A small image classifier, trained from scratch.
Data: trained on seven-segment displays showing three digits, 97500 training examples, 60.7 epochs.
Rows from block 5 of a small image classifier, named by matrix and row number. Rows with one number belong to one channel. Each number is 128 + 24 x the weight over its row's rms, rounded and kept within 0 to 255. All counts start at 0.
Before each channel's rows are labels from the 100 images, of 14848, where the channel reaches its highest value: "top examples" is what is common among them. Only what is clearly more common there than usual is listed. The data: seven-segment displays showing three digits.
# convs0: first 3x3 conv (model.blocks.5.convs.0.weight, 96x96x3x3, standardized in use, each kernel summed), inputs 48-95
# convs1: second 3x3 conv (model.blocks.5.convs.1.weight, 96x96x3x3, standardized in use, transposed, each kernel summed), outputs 48-95

top examples: the digit 9; second digit: 9; dark on pale
convs0.40 [133 115 102 123  83 132 152 142 190 123 145 106 124  62 115 139 103 113 159 143 105 136 150  94 139 131 113  80 134 120  97 138 122 117 119 128 103 132  87 143 119 170 135 132 153  88 164  94]
convs1.40 [ 67 121  97 113 142  77 184 145  78 137 139 146 205 109 142 107 156 128 124 140 161 130 155 148 134 118 117 118 137 138 130 102 162  96 143 158 151 121 158 130 147 140 113 157 118 117 141 129]

top examples: dark on pale; the digit 1; second digit: 1; second digit: 0
convs0.7 [103 151 162 110  93 157 115 124 106  95 150 146 126 166 140 160 124 159 137 110 126 165 131 194  90 123 129 133 125 111 134 127 124  92 152 132  72 124 122 119 174  85 125  99  99 105  90 113]
convs1.7 [129  98 150 152 126 117  65 123 137 150 112 154  84  94 125 136 155 125 139 149 129 158 142 147 101 121 140  98 145 138 186  98 113 133 128 122 173 114  83 135 107 139 114 129 131 120  79  98]

top examples: the digit 6; second digit: 6; white glow; third digit: 3
convs0.83 [166 143  90 131 130 118 176 158  98 101 131 128 138 127 154 161 138 156 141 166 131 113 162 134 175 174  99 104  78 120 126 131 149 135 143 114 142  95 109 139 118 107 124 102 111  89 142 133]
convs1.83 [154 111 107 117 118  86 150 114 132  78 104 119 124 106  86 101 113 164 138 166 139 143 140 143  94  83  98  91 142 140  97 111 125 103 117 123 136 105 152 136 130 177 129 147 148 131 118 112]

top examples: dark on pale; the digit 5; second digit: 5; second digit: 6
convs0.90 [155  70  80 125  95 103 100 133 159  95 119 124 117 128 150 138 129 168 158 142 137 142 145  93 138  96 153 123 134 160 121 102 162 106 134 116 127 187 153  84 130 148 135 151 117 154 113 137]
convs1.90 [ 98 121 122 154 124 163 140 120 117 156  85 134 119 112 139 158 170 139  92 158 171 131 107 124 142 125 196 129 129 117 125 113 134 164 134 143 103 127  69 148 158 130  95 137 115 103 158 109]

top examples: the digit 6; second digit: 6; amber glow
convs0.74 [125 125 125 132 111 129  84 126 122 131 147 133 151 111 112 145 143 157 146 136 145 111 142 157 142 134  91 144  82 111 140 133 112 120 106 156 133 203  74 142 107 137 113 146 124 106 165 149]
convs1.74 [117 115 112 108  98 105 176 131 119  95 106 131 112  94 129  62 118 129 115 145 195 131 143 144 116 144 137 116 134 107 115 123 132 122 114 140 136 101 175 138 126 119 114 138 101 122 100  87]

top examples: the digit 8; second digit: 8; dark on pale; third digit: 1
convs0.10 [119 121 150 183 139  88 131 126 172 126 111 114 129  38 132 161 126 141  92 149 124 148 175 140 116 121 136 131  97 102 131 146 115 109 132 139 137 126 119 114 132 109 152 126 145 113  83 132]
convs1.10 [149 113 136 116 144 127 129 116 127 157  80 123 128 131 147 149 134  91 132 123 130 125 139 123 171 114 110 145 130 173 136 122 102 130 128 118 132 176 131  94 164 159 123 155 109 156  15 112]

top examples: dark on pale; second digit: 6; second digit: 0; second digit: 8
convs0.79 [149 119 114 138 149 103 109 149 130 138 166 157 111 116 142 128 146 206 167 137 130 151 136 134  97 146 107  49 134 153  87 133 132 100 118 140 104 169 134 135 123 109 118  74 136 148 128 136]
convs1.79 [143 120 106 140 133 164 121 138 171 142 137 129 158 151 129 104 185 104 152 137 111 107 186 140 128 138  65  83 138 113 136 133 148 133 129  93 150 139 150 143 181 168 113 119  74 124 125 138]

top examples: dark on pale; second digit: 2; second digit: 5
convs0.87 [123 144  71 111 133 117 130 131 120  88 105 116 169 115 136 140 129 148 132 160 148 123 136 121  98 163 175 162  61  93 119 136 130 147 142 114 131 184 108 122 121  99 128 107 128 120 132 122]
convs1.87 [144 121 157 162 103 168 151 100 168 135 145  83  94 184 149 122 143 159 141 125 138 123 165 134 156 136 159 153 118 171 111 143 150 130 128 125  95 174 115  96 113 114 131 136 105 147 153 109]

top examples: the digit 6; second digit: 6
convs0.44 [139 170 111 172 111 150 124 126 167 112 110 150  95  92 120 140 123 174 133 122 110 148 161  77 102 152 141 140 134 117 144  87 122 159 119 150 100  97 100 116 139 172 116 153 123 132 145 133]
convs1.44 [143 192 129 126 149 162 102 171 201 130 142 142 122  41 144 119 146  96 157 162 121 122 134  86 106 138 133 112 128 156 123 128 148 149 125  95 142 126 141 135 183 135 136 167 127 156 132 135]

top examples: dark on pale; second digit: 8; second digit: 9
convs0.13 [166  90 145  92 118 136 140  99 132 150 108 134 117 156 179 101 139 132 124 162 125 151 121 101 157 152 117  98 121 129 150 163  99 146 110 117  91 204 109 137 172 113 131 128 132 140 116 102]
convs1.13 [130 162 141 128 124 115 124 138 108  97 174 125 107  99  54 134 139  92 148 102 119 148 122 127 122 134 150 142 117 122 138  87 107 136 138 189 138  92 108 129  66 100 116  75 104 105 150 121]

top examples: the digit 9; second digit: 9; dark on pale; third digit: 6
convs0.28 [191 110 152 100 102 158 159 151  93 148 116 130 119 115 142 112 153 135 109 130 108 157 181 121 124 153  91  98  92 129 106 136 148 150 118 132 155 148  89 141 130 127  92  96 129 102 106  98]
convs1.28 [123 117 113 129 107 136 136 109  85 126 123 136  94 112 130 153 117 147 144 107 126 162 107 106 159 135  97  77 157 145 135  66 125  95 165 116 152 149 151 121 134 136 111 131  87 128 139 111]

top examples: the digit 8; second digit: 8; amber glow; blue glow
convs0.55 [116 108 161 156  83 125 125 103 112 134 154 136 116 124  62 129  95 171 144 106 129 129 178 183 108 109 121 108 126  98 124 128 120 105 140 146 110  61 130 124 142 115 120 149 148 113 122 149]
convs1.55 [150 127 115 119 138 123 151 138 111 133 132  92 132 137 125 104 121 113 123 138 156 156 102 144 120 140 100 130 154 120 143 101 135  67 125 169 181 102 149 142 123 143 135 120 104 131 114  87]